Rows from block 12 of a small segmentation model, named by matrix and row number. Each number is 500 + 40 x the weight over its row's rms, rounded and kept within 0 to 999. All counts start at 0. Numbers have three digits each.
Before each channel's rows are labels from the 100 images, of 14848, where the channel reaches its highest value: "responds to" is what is common among them. Only what is clearly more common there than usual is listed. The data: simulated telescope pictures of galaxies. In brackets: how many of the 100.
# conv: 3x3 conv (model.decb.0.1.conv.weight, 128x128x3x3, each kernel summed), inputs 64-127

responds to: star cluster (91); noisy (62); bright star with spikes (58)
conv.78:487469569477503451484522502529426560513530488509512492645510452478536504492478467472496481478562496455508482408466560542437527481500443483468344507548462443525530549498558495513478479477494521

responds to: bright star with spikes (93); noisy (77); irregular (28)
conv.102:474563464473550527480515492484467526534530591562408535439521547455494541517457523557520425456444441506462444483535532466422508478466530533449474449520486492567548485520535461467513425484490479

responds to: bright star with spikes (70); round elliptical (32); flattened elliptical (30)
conv.71:419537475496489480479487522519471438532488574527506527462479434496494452456491612468549456535502439479513586507553546527442462527480475506615471552463500505534516484544530523462459536562518529

responds to: irregular (82); bright star with spikes (66)
conv.81:474472477407464471486462450504527564493511489533530432476537513528500513521547585513493402525497519544423524397481538540448479475463519502536465548504441531493543480528504463509503455442537425

responds to: irregular (83); noisy (79)
conv.95:457445468489492436471494505507509479535477511508434471517450529465535492483559514549504565524468495524522474546427452503393522480508515470498418502494511506513559466544464467471517447475531501

responds to: noisy (85); irregular (46)
conv.96:522475483542472559554548492500508537442494467378512494488474548441481417464520474517518500448487492463498444540519535498502475497535576566494482522463499526533554505494523492482471438505546511

responds to: bright star with spikes (86); irregular (46)
conv.103:530500521491552516502479435509467541508501480411501475511471558521489482521538498587540467464498542482460469502425505477486521456499426524469458502509476525400513521564557483498484439501412511

responds to: two-armed spiral (29)
conv.119:498521500451504420498450472460446487444530503428431475485451504474444527524430514418435514544542505455469503492478468530436544504521530605440477444537490504481501477561489450479535482467553461

responds to: irregular (100); noisy (98)
conv.116:490446455463503491464471542577496507478502524472465549494508457442456496485499536485532436528496495537464528535523506552423468476440515435481394475483436562483503505540486397528517452537496503

responds to: irregular (70); star cluster (27)
conv.25:502529513495526569488514548575459510509533501478508446538539457478434547462454481460477573479436506518446563526530499507484544544492495532473403483505506448563582505427492459506537519439488529

responds to: irregular (32); merging pair (30)
conv.68:516469467542494474511521465522370486414445544493480536458479500467505513489494545525532518501530500524474535531489424507519497503465520590470507527446503507451468470502612569445492491527525455

responds to: merging pair (80); noisy (73)
conv.117:449493537467492462488528461463416621496472553433479524447541520496514517513523519432493512562462470516486521511529470438447455476452441467510564462494516501561460509526518473526508573489496529

responds to: star cluster (78)
conv.51:522474481424454615484493485433389454521554482485537570467521426556494475479479489471496523454437441483489508517432514435482493536446484386487485498530560509417530532544622486544537510477432516

responds to: noisy (88); bright star with spikes (59); lensed arc (33); merging pair (26)
conv.42:429492558524477511451432569465477531476479539509418557462607462469504576529531436448481482536469491460583545452496501495540466470483440495579481565524510502484468427515460506509466515494532518

responds to: bright star with spikes (81); winding: anticlockwise outward (31); barred spiral (25)
conv.3:508467495538469575500519487499470500534555433503401513529476502500514546491511457449418449500534482486569465448494517433464506493471438516520542523618432528532463533577520452555488538481469443

responds to: bright star with spikes (82); noisy (76); irregular (33); winding: anticlockwise outward (31)
conv.114:621507406420546450453471450515445503522488478556495554471499558499523482482494456498434479531494471569484520554496441528483501528505557546484473504462536496525521484425522438516495481492560476

responds to: bright star with spikes (100); noisy (63); merging pair (34)
conv.49:574451489533484504507530496541535542621600477544436483506493465518495559514484475542488485454490470576495477467567454580490491489489481470504577493533488471456491468503535552502528535531482606

responds to: edge-on disc (64)
conv.84:496448428477454437541466499470514509499533608471467449460502522539512460388448466559518508530453511471546455529498500533498494506501497506515554489437477468451561513517593517509495447481452520

responds to: ring galaxy (95)
conv.109:461518436433452577514454486571507462511495490469578467483425464500497533526515481481527469598533573503448559569493461482451605490456507485491458567533440488451538448478506514564555522493518467

responds to: noisy (77); star cluster (48); irregular (37)
conv.4:507470493424464631525548526513468544468620544482456448431567493497463530489520502423445491462480559490499506509427447539523500520522479522495459533501556503519579433494543479496558503514434486

responds to: irregular (80); noisy (79); bright star with spikes (57)
conv.47:487480523477548557559463473612462539541549455507564443449529498471486476464525582610486456505484518496404534444544468478468483407503434550465509513469433523453492439492513484447478551540498486

responds to: bright star with spikes (70); noisy (68); irregular (30)
conv.56:491501502535483471527421515584469527549528498425492492590508496551527472469454489482465559520571491508567598522501513522619495498570506540564501439490510423507518478579483441459454514441465537

responds to: round elliptical (63); bright star with spikes (61); flattened elliptical (37)
conv.120:521461497481558486536538473482462490474511544459445540469439538496470462590465469485482517602463477502523497453504535546511472505464448456527535516480501571417525475556541527497490523513487554

responds to: lensed arc (78); noisy (60); bright star with spikes (57)
conv.17:504523533495486489512523548446505545479520516442558528473550467441390498480489578487472485568501468463471525492493452479488520485512549529482530496505477521478483487479508565495504438476459494

responds to: bright star with spikes (97); noisy (65); irregular (28)
conv.9:444485503450525465515480510516532565518473503570480462485524472534463614517557542508587491475490494571490528448481578529569526485508467463530491450458437440489496525546503554472529506518424515

responds to: many-armed spiral (78); noisy (76); winding: anticlockwise outward (67); tilted (55)
conv.118:382488465515497524499491517444495450508507501517580479483500512469527490456468505494494526539441517457512551464498541459566482488536501433511507538507469500472554505498504481546508554418484511

responds to: star cluster (87); noisy (62); bright star with spikes (53)
conv.16:449484495477509513497515503516438511483471490494502434549536532469565554484527515512513505565534480503529564501507504523476470455482433394529498498593501468532528493482510448457531476596467470

responds to: noisy (96); irregular (59)
conv.65:488491496458486504564425487530470531567465458551494425472421482492494430475548464436525466518498488524521471459462554539436453479457457400495524511532464492496517457483511484531491581460485510

responds to: bright star with spikes (99)
conv.30:476481547556445558504629537505498519499448435419466446510577471483544477450469559506499499489564511485512456551557542516520539507518575513483485491389454500589521526447558472499530520494471454

responds to: noisy (97); merging pair (43)
conv.74:461432482493529526523488454472470490520456511471512507436456503450525426493527531461501506436498483512519530532455522555480492470528466420534581384460534513525438534403460478515518435517492566